From a checkpoint of a small model that predicts nearness at each pixel: encoder arch vit, 145000 training examples.
Rows from block 4 of the decoder, named by matrix and row number. Rows with one number belong to one channel. Each number is 500 + 25 x the weight over its row's rms, rounded and kept within 0 to 999. All counts start at 0. Numbers have three digits each. After the name is the row's rms in percent of the matrix's.
# convs0: first 3x3 conv (decoder.decb.0.1.convs.0.weight, 144x144x3x3), inputs 42-55, a 3x3 kernel for each
# convs1: second 3x3 conv (decoder.decb.0.1.convs.1.weight, 144x144x3x3, transposed), outputs 42-55, a 3x3 kernel for each
convs0.94 089:534517492495502493509487509490502499452486468499519508476483507470446515501473498482497478503483526541554556461472481494490478539542537521517475549494445562537530497488484525478517537546532503524497507517532481504481508492498504524505514531541481476469495489484552553545479492489475504487505488502482480496452493470499514519494557570455490517498473527489497498458489497524496518
convs1.94 077:483488515493454488486478467538536515505532506520485503508500506466458464469468479473471473491501503505498502455448451456463444498496472466434473481477480522491506487452458505509500503529496524476514480469487495509526455427453460477452505480504487484480515523528508525513522484504507507512466478495499514505504508484551545525505521531469507465524524472456516463505524517484520497
convs0.95 064:510486518485469496465455481499487464484491477525547510499536518482481492490475467489489490478489475486500471462451488469453479500502507550566493539548525502508480506495500480496489476486472506522512482519516523516526485446476471450474533563528493493486493498502494511517524528513513502526522502520490530504477507500473485479479481485490475496488476475502484486509510495500466473
convs1.95 064:538511511484513528466533525536522517546517509537499497492507518466495513468498513502499513535505501533476491480515510486529529509525548479482483460488487472471486466479504479501500505482487458473491477492499497454486492487487501510501476428487495497503507512502517528506460460471493469478493479516503519510509506511479458458475544477520488463520495496549515495507482496490464503
convs0.96 118:466516518494511502500495478513488497487462513480495534538519498518503500509495494515504499520495506524513522474530497488525467489512475546470484488515517490502492455489511454472491498529494484498473485514480514524525506497509495451514524526522485482488489489510517527515497494491489498510500521507529503462489452483530519501500517475505470507453455495476484520488489533504497474
convs1.96 112:500525545483568545480487452507473482463492488486517480498504506492475486500484487513489471488491483477515504482470503533494485553477510492507508525524512499473484494489491498475498492488485511511486537439464509478459502505485484435495469545499497504503498511501497510501526508478496486487502485508509514516499480499485513474526511468531483477513497482521478466449498477467489516
convs0.97 125:468487480505471488458451508503513522493469508511527518498503501487475488496476477516470473499515474512498470496499492512497495499539493535519485481474472537531518521507524486472513516540515525500562516490495460499519514537516512556518493484478506500503508514518512520522483493468543522520517499499487512500517528504517497505497460491494487494497470507508520506519540496482494469
convs1.97 129:537517494540480424515502465489497513503496509505496503491487494486499497495499498485506499506479483506504507520498495480501511544515514492494495511494513490484500501505497502527511473496500453478491490547515461496506492492503530538508492447463521525511502504498497492496497521512499507487468503510524500503533535506501499484527494482539491459546559489555577558493446509534544577
convs0.98 109:522498533532508505494501515481516489460512507488502511512476480509508532504517534521492516501508505507521501497488519484479510494503536478432471504482491510505483476470517514508497498498516504464441482507476509511508498491485511490496536560537462474495482512515499533537512497510534493495518517519466486515461510529526458495481482524498499524498497525527506535507498492476477472
convs1.98 114:508482435486455499486431503520486565527485483490429533504516482487494467491491483490475509506512495497476508434464482483501530464553504479486494487497525491521488472474500475507496516526487490510498495538485514539436448434494470494465508461489487484515498497534522513510487502477492484481525499484518492504512505499519483488530527460497505491502497496513506517537533475524529437
convs0.99 066:528531530490496479497503526506518516490492493533540538528511518512486483480475473497482474524506508559572550468474474499496496533541545484485480485474484499502494484484479514517496536534529501501496498478484476480476494497482515506482543553546455458462486499505553570574483487487512508510533533534496495495508513513513528525500533539489499483502499492501495499478500506502510522
convs1.99 056:487474462496465463522499477555560546515509486493491481510506508476462472436426431484477481489493499507506514455453462468478471485496496493482483496484489501508510493475485502514521495503517512483517503484513481487512449450462442455467470460476479486483506513513541543548470472486487487503494485499500504499497501476535535491514511501514497467542533480452443466448461492461442469
convs0.100 114:483490500437493517443496513493490502489488500507494485517529494504510475492485510469486498486507513474495509532491496512539520521520519452460448453482475441472467519535497492536501527549491527501503542479502567493464499508529527526537501516512479499524485490519517519531527516505511475477440515498464494496497496511468484510532537558507524525468484521499524470491471455464523531
convs1.100 128:546471511532479481562509488481486485484497519501487578509499489490499480486503487496496509501493523499484505513496477516531483487510520499524548520523592504497518520510481492491478498501465493521504504525507489506516495467471510479505487490497511498488504493474514507482530507503494479479494506430524469487509490512511481512528500537517445458511471452490517525475550545543551547
convs0.101 082:526528513507496494505509507512508512487479487542524526472466499456442462439430439498507493517518490553560540482479480502486490522526528469464461477495476509494506489486482519518505519521522502501515499501517484488502502489487526516508536541538468459455513506493563560550470473473496503496513523517510499503515514513522516518515546544495487516494518524522511487491498498522516498
convs1.101 070:458455447511485482511507487532529536490488506513484513502501504470471485441433455488478487493485496503505506488469445502492459533512478490481490508498488500500498497499488492502500497512521497496495516516518464487517459451451447451459488470491485497486504508497550549539484490502490498498479498512480471492508491487521511494523519519520504479535520460448442451454470461440462452
convs0.102 133:504512457519510470491501503495510513481510547490517535456495519482528522500534529505509501526520511525521504496480465491491469465470459495488516517488509518537530529521540493477535477489501499513503504513528511494501471480463507522494466495500506509496507499495493488485501522533535491510527487493494472486513505509535490494505510510521506520525492490481473513493475504511492474
convs1.102 155:521600419521530410514503457509507539515490494516501535502510503506516499516517505507482489512489484496501499499532548490512556525528581510466448500489482495499488489496560487501511498506510507482466512518476506505485520523480549545468531511463486487513489493515497499505503462488483483504477493504498536460523539478510513473495510508464537523455523507520486517542492542512521568
convs0.103 080:483471485530471518536493516511491504506507495504544496528522530505476458533480447511501520525517549508565553478479479468501475502543536507457505459459502482509477483501532441505505468548519500487488483485477485484434504494479497486486509517517490499496481505515496529541465495523468479499503512526527475482498490468505488525533516554487501467553522518478464510477475499509501519
convs1.103 085:475489480472492444489595555535546514482490504468459485510517504487494517455478499485475501516495511542488499470487526455485504496496488452462502508497498542504513486469521499488523493493515501480495539497511493491501449466482471491513467456490495488495497505485518526503489462480561489473520509467475482484539502510532506538508478529560484480583511497464497520477495523524463492
convs0.104 108:495490479522511439516473483485493474477483541436513503499498491514496482477478496513491490502495490494489491512513486542510493564515541470505492488516467504481449471495512493493528500518501550499506520523510534519514502517520481521547484527516481489501498513503526524515498490501489472505489496452511478504476504527459487501482529477501510531482530529510529450478526482523496529
convs1.104 104:526523455540521376535474497517514536499479531508460543507507501491496478503487471492492499490492501499485524505502507518505531481557479486491500500499554488509479503500491497509485499500489504499493497515463487466467498494457499484430517433519505505490513507502504514499484496440488480489485463490511496510498521444517512472502507533476517485474573468499517492524525522509503460
convs0.105 089:482521531449509529493491527516499490522493492540520517495495513494485480513522502505491504513486490558508515500465454554475468566519514490466500504467490500455495520470433556502470521513495471475507472481503497480493522460482514454480532529510498454435539478448573526493520477479535489501550496515531514482533505504503523526513509521491458503509477479511515526484507535513490520
convs1.105 086:496484461493484539499501539526508537520504506509523512487502541454460525463454495504492472518514477510510488482473433480488427466494438482478448487493465484500480529485478530512489521503491494494523491488514510494511487463415493477441534515470522490444549519473548539506521477451516494458532491464495508500519534512532534499500528533487518486469488460497482456497497477496473468
convs0.106 084:538552552499525505485518522511524531466503506548531548521511520506498502498499494493498476533493500571565539472470480473493498539541545481484489465496469505506503478475471525511488544530516501496488495472489508500498488482489449497456540544542459457455489491484563566559493497487502503486537538541494506507489497508505537553510531543495478496500499508517519508494510518516506516
convs1.106 079:473490493498477492508487437515551534493507495487477495514518512475479488461456472487478485504494504507510512458453446475494473496502507490456475490492475498487494501486488523522539505537547504476501495487509485495513472444460490477470530511502480482484521513511546547538485471482510496493498494490490516498502508489539536515530551546496527483516524507490446484488467479480471452
convs0.107 078:477476522514520506482482523515539542502487503552509535491459457489467467504504519521515502505517500537528515487487483496474489533540516456467465472466490447491518492481491496480504507513511506519531491493487509509502510535535512498508538565534482484472498492482525534524494490518509499503511508504520506500529478487503494513548507531507479496489464489487464445486522512487499498
convs1.107 071:522509467492478401496504492523521575500475536493510488502518508470477488462460479483483478505482475517512496502487490502476542507506476501500501530487513540540511490514496519520506520524558491517483487540488492513505463466462456453474481460504482471486504511502518521525471468471494526483509496528525474498532485502506489460523502478556481475556502423480474503520512509468480490
convs0.108 081:418424473494485498506485513497520474514506508554545550443463462453442456477483495484444473502496490489516495481493486499506497503501504485536535501533538467470447512506544495501504505500507498459482528522508517516490509537488504525511538523480509508512504507516499501502478498494508525519490486490501451524498492508513477508437444430471510524471513535441437459514513511482502483
convs1.108 075:539502517510504490550565561502514493508523515447454441479444460497477489509500501502534521483505493485487487508502488512502506485482503510519505501476483524530522491528506488509504494497498532489493510475465492467495488506507485515507456468482520550537497522514488501496503518515471477476505514517508459472521514487521533522544482448519457432522521493474522522492502502508460495
convs0.109 118:508466527495502535492516482534515513547538512515484499489507528522530537573541510488501504521514483494471505485512489495507484498496497459465497465519531495478475499515500492489501487508518540504468518531494524514521525495494529517490505524513504492497491485486498487483512491516518511528489473487470458464463474469497498493515488477489500507504513508498512529476490502490493483
convs1.109 121:529514483552500433494560536483527519485485522492472488476478480460495493475503507496510513514497494526485477478477481485493501482465497521490520521492502533535535483496507481504503490496491492508505476542507504569518482493480498540505505449418513508509506490506500479487522520500489498475494509499502481467539522515544531507490470478497496449507524500547527547511484506497481451
convs0.110 070:497482499478489483480490487493488494512498521556522537486481486483485477497481464461466454481483471501496488490482526507495514528521535486477461496483485470457505528487500501490501521491505490511515517509519517486501526534532530530522543561548522504512512500503506497502520505519490492502493493498522475489500466492501448486483458500465471514472473483493486497495483500498492501
convs1.110 066:444522521496531559488496479493486454495503489484538502471458470463444468495486496508499500506509491503481490514497513482502497492492483532567554504519547525461480507509489487502479454486461517481503453444454513443461487495500456483443492470492515529514504523502486515498501513495497484489492461484498486477500504475543530524522526518499506507499504492525502475519469465461448481
convs0.111 132:463468457505513491499492504509534511514514498501510529500489515520490496528501502489491510493495494476491498487495511488517508479519492454493490508515473502477477481507514500512504558517532509517483500499507503506519520524471507501479486527546465464473494498498507506508485494492513492489496473486502500497480471491560519511470476497491484525503525504492486506519524498486467480
convs1.111 123:520520515502502464506564543489501493509504503469478507482463485496500488502498489503530517500486497491466494462437453486517515492515505495496502487524516511512496474493502496506499507487491479483505522542506527480467472471467535526500497448501513522517500497505494504502516535503490476483526500486498482483528523480507493503517520527490504474486496472569560542508469495514435491
convs0.112 091:475490443509511481529522490505499501522500532501492532442427438442432407470458470478486446490508485503518505507511518516503515513510524491476479511512486532547521498500510497498498513513507523543512494523530467497517518533523534527534510505524493493498520518513533537527480486499518524535503524518520515520490478502507513542464484551496502490470457484484465495504505513523520519
convs1.112 073:516514492535531529565554525519556549472488479482490486486493499466460488489479494498484485498493483497497506523510499501495474528495499513517501526500462516503497526521519490495492473478486469460454466440440469441476480488494460475475447456493518522516506518505504509492482483479491493500477490505480472463504512469505541493574539498521489458523515495472453485479474491482480499
convs0.113 103:517494466524519507513513484481503510493511542476518548476470461464471464469470462455464440501517503474482477507508534497507506493503508564467473535534493562541461497523527497481506500494501459508492515552566495517538510524504519520538512488526522527527506501504508501502489487471541556537494491496505507505494520519485505519502455486478484575465489516465472435513521519513495508
convs1.113 082:500517492534507527536499509526516536482494492485498510459446458492476481528519514511516492490505484505493483517517514487498492504495513495500481511464445521483463512545551488501497470517510492466436482439406534488452516529522485502492487494523528557562487515513452488492495510505500494499483500504505478458517487482542527510518486453496461465495476494519505506509501493520480463
convs0.114 086:509545496475535481475497527442501515481479525453518545506511493492496446492501459483461484480487477523513517493488496490494517511525539550497491545510496559565471500483515483494484536525524509509491480495480491488455479509485480486497471533527480465472499486485521521516515516500521520517515518509486506515478476521523537595469496495468497530463501499494510501513501504533515509
convs1.114 096:474520550488508569529512562510484497502482465466479490491481487487460479496478491493508496479519487480499504476441456493473466502497449487503526504490544526525511508488471469505462474483459508484507492484494536472494473479477471513455482479502525520498507525497491517493513531478482487477469458470495481512522533519550559565492507512470467487501536514500509457506494488456491472
convs0.115 098:436439488497477510503491485545513464540540487520519493433407460451434460505506506451444459497472481490486484497505482509507486523526480504515553506515532510519522473492503468483490498503513499515502514520493509516507535526495525532490486522495504503503515518514530529523482498523501500521498511513521486476484494471512511512474448500501478506489501463505481476509480511523491506
convs1.115 110:497529508500487486492501501522552509518514495526516514504474481498484487517513507494515513504517521507505514506525513501518520519507537463480475450470458458474471516512507499500502532543535476462481457457466468472470490475499482509511525516535530543543527529530527526530490483502487488488519517527478486465462491461455473470504548510490530488483489491519509526527502515499476487
convs0.116 099:498472476526525510522509499495533521490528529507531519449404404439413412457463477502498474504509498498503481492518505496514509509511518528505501525526488526500481514505514499486504525503507544544519508541527495512518510530501507538532477515510508501490529521514532527519524497470535535511518527509536540525506507511516526517461466509502491509485495500488493478530522526517515501
convs1.116 072:523546514528515525582530515527522558485493501482491482500475490484453477496475484482494492495512488506506509539507479518514485544539525500521500507494463520515495535518526504511510502522532474458458469444445481445470465479496462510489476503511527544541503529523506527528469484500490493505499505523490467463494487448484500453570516495531500465516521491489507490484504481495487479
convs0.117 106:521491453529509515492508494502533481479503497456501477440466492468525505463487484499459511503501507480496490488517553516518523506501526534503495535534481503522504485478508494496482484516468515525481521525507513511491488531468500514511470475499507494501517500503493487484487511517477521510496505503479520529497502542502479578504492498488507527493532527498470459509511497462490478
convs1.117 099:533499475533488487462459494492502514496524521484555481471446451502491482528520512483529522491499510491473478492510471499522482465486479480522515496492459501472451487513496488493492494495506499484484493457457546460479484499489501488494539532521536550536490506509463485501517537521469476488499477486494481458530506495550559569504509473450461441439446472514538509510517538521484499
convs0.118 107:502514488494508513540534511508444530513499521512518524448442428457446423476465440456505470494520482482497481499469497502504509510530537525533487513534505516538499506498474497494491521510523475546550508538548509526535513479524514520523475466491462482464508517513507517515496487486529532529510515512508505503512522522497509530462473485468494518494498535489494481489481490501482467
convs1.118 093:538501513505483510493478499506509513486485491465484481463452468466459475483483493490502490491503486509499497494478490490492475518509496490510480513508497563534518528540532492503499498504516465464454442445439477458473490521493493512492492490491555558553505511506502504497498529504498506502506503511486474467498483469493484428500481481497477462552521497542545524508526510475488510